A small image captioner, trained from scratch.
Model: 7.62M parameters, 64-pixel images, encoder arch res2net, encoder norm batchnorm, decoder width 256, decoder layers 7, decoder norm layernorm, decoder activation gelu.
Training: soap at rate 0.002, 3500 steps, batches of 48.
Data: trained on dead-leaves pictures: piles of overlapping shapes, 36250 training examples, 4.6 epochs.
Rows from block 9 of the image encoder, named by matrix and row number. Each number is 500 + 40 x the weight over its row's rms, rounded and kept within 0 to 999. All counts start at 0. Numbers have three digits each. After the name is the row's rms in percent of the matrix's.
# c10: first pointwise conv (encoder.blocks.9.c1.0.weight, 192x192x1x1), inputs 128-191
c10.85 104:544546515504484474421602498501566479444502522448488404512440494587515553473527574444507447490523468497467551478504515507529413498499497537501427499439421486557500441472451490483481457459472421
c10.86 110:519506554614497449462483515472528497492446512523530438492527471503461493471472475476490534471491517503449547517520523455448501592485438457547476442493478496492483536485563531544541517465501472
c10.87 103:475552557496532480482522417489513490506469436533537498500513511491487470508495553554579508465539502522535524565456538453472512465483562486526519469472468542496517505483519500470568550499490442
c10.88 108:506519426472533516511549544482534502529442480484560416532498451558509423449490445521432462428492526460543485478481472503502542518546510523467510491484563482439473552471487534514545488513513481
c10.89 100:482563451488512413508530543481450464549432483429465496435508501536446488455527477571495552513531569517501556517500494483497504560512539516498506555473506531475528510455518511528496519484440476
c10.90 112:501448503519483532506523534431524478482451492495487608488525494490472469500541517508501464497597455469489524452436462516427535484477477465481548574491506527475489524464435607492490504473531565
c10.91 098:522539473554492505571519493537469453551563462484459533525504552484429497486467509529543487557527528438513545433526496502451402522490491489474468525483481499534522460482623448537518489547526497
c10.92 103:459446513503510517519497556497491477428512480498488398437529484525572537528500494516458536429497536512430477404509444488484479500504532496543500501498493501441464442420461482466446476559473466
c10.93 108:497497527447466572480480518524497541560434474459530544545513498529521505468452535562528607481583516638472536477550519454506448528490567475487432510523568513492508509480431503510489477498507482
c10.94 110:475533402521528533480456480472516456496545512516509511458501525444522511454444434527505517504520496504555523482385552451499503569473513452528441542461515419528447454478555471470403508462542536
c10.95 111:511505492511507500507519418526494477522472430501528488515498501511487479516516464462517504436499520530459563560480566473461516442586483533524545476587491513517572517469470475455476592455453448
c10.96 101:454468478515477542441506533460506536488584519488451470492432423470477580593552452537466501513518501544507524497510500469502422592487560435451461540539501512464519460520574482528513559523498489
c10.97 096:493541460556521457531540512558533519450477541492464495486494447457522559520426451511572495504481475541518477469535554527421502474520563443574522474491482464517456557487495443487479474559513494
c10.98 098:569511501538440516502527526469420564510549559484554494563504480510547611490479476611442470460528495477472505487490416515489525547512476503440559488475503441484419551533526517531485564513498464
c10.99 092:520514467524447424487507438421413535538529497436539461551494469581449493515536569541483616442528486523456504499565470586522519484451557516497481487469457518481564529521529465434520572519500495
c10.100 095:503438465555508487485485491436435464475512494510527473484461419518477462481415536490522504449533465520492448507542478534422515459494455582517436556458531525568588548485496518488484513457503493
c10.101 107:484450562562519492514493578496467513572492458472455502489429529552513611448473512500506523485529498544523536546484549461434423484566496483497525505463552503530486488562458552499531548488451442
c10.102 095:513451562517508543447504537536515502439551475520488583450564411470430478496593451462464448483482487430504465474447502496492515509458480499538472535508495476496486474506486503505525505461439535
c10.103 094:480455449516463483535509535484509437459475504516468508508488429588539499567474485512515463467509496427534453490518500565546468425583558533492483572527527516502547514517504479464462494485533546
c10.104 101:485547535501489492537506499524517490508515450454475464454458517498503533500527519485494506485491509402502535502563546503473494462502491515509545612523498524486473466532515577475488516508533536
c10.105 095:544528467458495506498507537416511452553509531463517529579498473488428429511514596521556519466535522469473502475508518492511435528550514519469457514497534483403459473558480502503483459518502461
c10.106 090:533417584463491502490455492467453505505451497478435525491456468504490485517508472560529511510500526563491594476461520480443472486478480533532546525508479480604502450464420393511514504499454535
c10.107 101:452498457497481437415556511393525495523547468513513527574409492501510528483499534445567539580470563589510508532438535497469517521501468472498476544461499453494496507485524526573514531557498519
c10.108 104:473578460454471518516477497494504473533564500570556518516522544492468539535522561522491497512564486495513487468453609388495540493519515577501540593506429534517579495471546418533564497549514461
c10.109 094:481466490525503455497513552497545437474508562494586525497470493474552494486440497495502469559514472476484506507519505488498463544484496557536465515441472437473538459405554501485476530520519521
c10.110 109:539519517469460526523431455502502498492443471548481428428456553556443533502499584474576530517451475502550480556492475497547500506492547484533465495519497505565502482468482517450521537505512472
c10.111 093:478471539450524512534456427458552550482502488554466443515547565545485503504482516578521538430491443490447499522491500530429494503547450603548544484591529536495460483516509486484486529494482469
c10.112 090:500573488508427564493460532547453533497534513496503472488515496469573441500450467509553501502523474514479581540503534498446506496404474439504552574547519535449440478459473514450546503526485461
c10.113 091:568566558434531486545563548503422554456497502529580503608449476485502470469508519435453430441500500504509519445520514472495487492488484486539521492522484553499493460444476510446460512493469542
c10.114 099:525543447550539533563489529457499492576548432511556489496507613537471451496399498514493435419576501506509511519544494529479466524542507494488576421472509531538501520448465485468473535447472517
c10.115 104:463500512543512452509437498509541503501476471507482428466407511510460495477570500582501505500464491489468500472507486559456529477477483501405472481587507484495486573531402472554501500503480471
c10.116 100:499440500575505544530479521519516579554519456564537514553522455492479545472496473474448508426556520507469486599502459471456527555600457458511496493500504529482489559470523580486532474461503501
c10.117 115:509469498491430490481532526468529461500508465456528487428558444449438481478556489442505514516458452456420473458528489479493558515468482527420468599536473485538458497501505593505519603526511467
c10.118 103:573488538517436512496488545504618531417452531520500477493489521436502458437493507495526496488485475457439507423576614553430543535450571509483525443517532409521450507475534500530488529472411458
c10.119 105:494504481568528525511497463507524521499514493486487455544524560504489521522579480475538464476527381498505496580489567436491480536522505425517498520477576536492488573493538558476471548475454544
c10.120 111:557476586520439489610515517508567459601480495542525520447495479530523453477501567500503426500506494506543470501462488471467516481459516542464472509535454445459515506494443552446467533530573502
c10.121 096:474501439554497468514531485502500498568611519547502447522483462530455505461433536519485428448480472522540453541511444518473544583501516483447463486506543558501473509521490473408478511510504498
c10.122 094:527476479500516511521613522472488509578481475463516497431499500571513538476519480505514514531553484450537530566431519562469587456510427492487519481451562477508493515478492528527505592564522480
c10.123 102:475431554504517580433497538480477520559522494503541510540465543489536593552533490454490533575521516472523495517509439411535556473543492390518479547466570505560593523523565484510589524500522465
c10.124 103:458554493515497559508417504523483444477524504478482447514502540563488475458410512462576511483573476440502497492537471475524511455524449534455511501578480472507447537476498456421506590383530453
c10.125 104:506526501454486506469484508497453490555522508475423486519448435501477496534594437424483516501641494395539469448502545493514535469494504526509566490540522510456519627443520496500516489520556527
c10.126 099:506503398554436466454501549443469520504412464475504497437511516494525501557452591484548492520514555499560485435477504491538456553562524490549461487439490528489526444448438540587530455484498476
c10.127 097:469492456501487520535619512515403495457481480430511526524560488606470552449563551522592508530495494502524515472499488526475446502578503508446459433527461552529511455507478543577518522540498494
c10.128 102:495501536475532500510508475475489479482432402470512407560491526490581468445497533485390477519496520484508504543526532520459525503535516546507489447515483488453494493534465529533565488561516585
c10.129 096:460491509556552503541565577449506529542509460510453508434471512549518547546512523501446473483510508500549531423515559430396502475488476519521474559485518477524560525465521529451516524509492517
c10.130 102:523500527500513507452520467440488537563457484443442479511538530468546530494510572484501507497519521555483459438569480453435500508487435480534502459532452490552521491433504442536459505503465520
c10.131 094:508547520437502534537500479502439539462459473481472490517538455451493593540518435495554466481506538533497471545468500470438454435515606484485526454528496512518458428537594485492535441496482492
c10.132 104:547498511515538465507394500479505469507485466536525508415469553490496480421511499468462537513435500460506503553493506433543548614515469497484509491571513429508583527497482550505532472425490526
c10.133 099:507522452512488568512541454503504499533561462466467432479566549522418510526425509555470431472504620480486497511476456504573514492499511501588484519514485405488506464487479463480516514528485500
c10.134 102:528539444575446518476517528556553385489561475574435518559418417543435442527516511505451531484534506524435427488511522500474475482471383507467457464537521442503486519513474525524370524530503508
c10.135 100:423475527538481511514510436431554545475475488522510578552451532545515493540439468512491516421542469445494473521500555511545461496464467483409519473531494491475509602477554410523535442491507512
c10.136 095:493484503441438538484506574534572510525442518509480510611519480487467468463483542570492489486525490534522482504536535479481456493508500442562462476501456522558493494551504464524572437488474474
c10.137 098:591526529501466484456533481525496499478426380517451523499497440520509566550476528637459569476500539491499553540518485547525447505522517497472516481598479527417507479478439435500466557501508429
c10.138 103:471489559521570480493534480526535459442465495530501516478466414481509480410505446513451491518493493553456508446525526544528440528511536521522511508568509524519540490506501558487508553457470512
c10.139 100:511481579458540493530476443536516514519590472496565480508505467547447464487496509496543457448496470523445439532596438502535459539434563511490500494501495476515468442516512548457494476450506506
c10.140 102:468470547542473555444422548514492476547534457532521464530486446546562470535426514491509467453490465534521453549506482460485451530537557518489470489498539535555511496500552476525488408495464477
c10.141 101:558484499536486511520497561468501480484472531562466452490455511503504492543509460482444439566441486480563536478565513535488496492557541540412533524531402549546517511575422495664452482506531515
c10.142 092:484559517529457556480517529480500453568500495493500518523596426460493533486533561465481505572560539500560538458493525476521505503473532505461491528488510511493516470486477494473554507448450522
c10.143 101:438508408471492426529554499504551498518525501564541540491534506540469492447533465502547463474514539447482438558514550475526518559552470522483503534517527521434535459418533523557499458410509467
c10.144 093:463448509500557489501519449566536499532524491510489448491508491483526503459581465587501515418504467485515478530532547567475498502500522564462510496505507461375492483596458478494481521509398503
c10.145 094:463472498485453505512488487418498554500499449491485455467536558493463420532516522549482476532498525503516459499556513466508489498415487523495518513541485530545488522503495482551435479443524546
c10.146 096:465559521474590497562486528388467524496480504499559471488481443576456533475479591513500594506543482482517418649511539477453503475513486514498440475565558454432423539544447478508486440532479524
c10.147 095:502468509494475489572616437517505427475526432496573469510510477426514478485523500521507510529515608442525504489452478453525517517438520562466523529472481487426543584473470493618436579526520521
c10.148 100:549469447471502442479526491493432541591390491464444547441423452534411521484510587495478469564439504503547480585531522496471435538573548549528447518521481457486506506483496549511496477559463513
c10.149 092:516516557471428483408508512423505501563544436497478556493482516476443538488509487560547527522573495493538447540475525505491428494533506543439495478462514466531491569497485433512602486458467549
c10.150 093:483494479458564447419536482447527537515468488534495422499519536521477500474500498477478592452489489492505468531543471556555529514488502503426499466460525507483563453450424568505512551565440488
c10.151 097:514447531504590510459516516459496513458463581548474523470531475475508549496465464608479541529544457511493442475429508448523529502501541566498500478454533499486498493481465549510444530561506489
c10.152 095:480501476526534530502413553563466469532460521512528474494543585541519505495476540528449472525522477464510509477510507515486465396483512425499552474475512546513586443487470528472518423546404533
c10.153 083:533567491514570455538517534461531450469525528548558502472439525614485492476450521494527507500595505510487480474493519506467531496470517482470474484414469474485536525426520509552479516478537501
c10.154 100:535421500552489527454497515489496603574557545527511489407492430472523434533486468490541583588514474503505478474511518522486511503472535471490406524508471470541535511512420521544503494479501484
c10.155 102:556459474589506453463554554453571475469485485494468512537522534433404505495566476589451563444493559445520469521466576579510468484494573509549525479480504423487504482484474447515469464516408539
c10.156 094:397460456517526499553513440483498500566474493525559495536482464507498470467490561469488537485541495547439484500510433525453460521522429582445591445487526527485512525458425507457500482427508516
c10.157 096:523546509526556452489517474514533552500485525531516523513478492482455445486539539445504567500584536466570443484497476534505498476517500506495497516489452473591428554453501498521473427509565458
c10.158 095:560477462479512497448504555524480470444503501518514496493500485517518509462422493490491481552476487488480547510462583520492507455485471468466500438486471462504485562432529473527480510438576478
c10.159 103:531527557416502493534554485407489516506562439485496459576528478557473529472498519493484498410518462429502504547475420535490460502527444520523526518520489479512523480478496488503509478506558506
c10.160 104:348484465443450474535508469448479479533444503508549520476573493536496481459540452486538487529416573542555522536445524545451521461484522544449483471529570512472499519418497583489458518559562587
c10.161 099:506494407487460521506497483510523561528451539523432524549536560516541462484516435497567504470418469499538481447468500503564510529547449404556465485477475500576509549502450550524532553544532497
c10.162 103:515505492500479499451507512539422574611525427548455485487447510497475572534549487583490481451452496474470444557586515417479550480533532476539537579508532488534480478528521567480520448557525452
c10.163 095:541500471514494502501444474496464516489485440425580507484586582482513507463548498492570496523515547513485499507475484503466520535534538509538465483480487485545460469494495532439571492492456501
c10.164 103:491540489567425507466464518542449499444525474502545510515440578482481507532552449509458493501619570477528458478497483505515459397472418462496573445444485463550533498503508502542513538514453502
c10.165 101:506526545511501531554486479442439544472551519454466494471463510478503452463497492517467481418523434488489485500484487525413473426486559499483507469506518505466561499484364474533527507506506545
c10.166 095:525429496546473543462501464521568522464508534526435498520553466500492452490479581521473522514477516507490478527558463526502473534537420471424533529545533473493405499446493538467483511414497533
c10.167 095:528529436512515475499574449476502469488490621492442523496451559571549434424505560494436536489498444471498536489524469489466475502577505545519438467483540513549415521546533502475511519514520529
c10.168 091:483454449521524496573482437446461495595486450530510402520553485603504571516482504500418487470484511527500393462484419506597490491482414544405478560442532580467505568493464501556450525474486509
c10.169 107:526519522502491444488499444513510503452495516513500528452505542495515491510496484490507511572502554491528483545517560504563509529522508583472497485496466434606490492501499494558507507475480500
c10.170 101:434511422477492391563414520528523588509491485492507502526573494480537503508440505497496539500517461457526539531539506469496501469498538530525448514482440488500538526486512493463478465467490473
c10.171 096:540519480547493490478553560406492514466494512486493504533587508438451484519523555468468523519575529493445476396553555475478506494460482521494511437526555507540438482573510514536551473520488470
c10.172 105:499552514396489475432448512420510557510521505495475517491449553536493462484483490482537545490475526499465498487613504512533554498497450478587492387459479518468483500497532527435524464506460547
c10.173 094:462456456509493522509506454449457487525443493525475461450518520532489533473492512507503535529501458502534512470456450541576488471430462454499438486392543515521431507489491455460385471561535533
c10.174 100:543487494600496515422481543576484453531420528472504438481473619537512548512494542522511507461515446482502508476504510525531505501508516505529510516512507539527484527484468537504498496554446434
c10.175 098:520481465493520484528502516441602460516425518521513583472567533438491562444518531460479526547355470478546487468545529573494463525479544409547539503456543460438520499454426477503563479455521508
c10.176 100:464499498520489456470513460470508540497542513419435529456501512505485500528566525513505482519446490474600508516535505529440476415564435477528538469472507542520488482491517524574485430464500446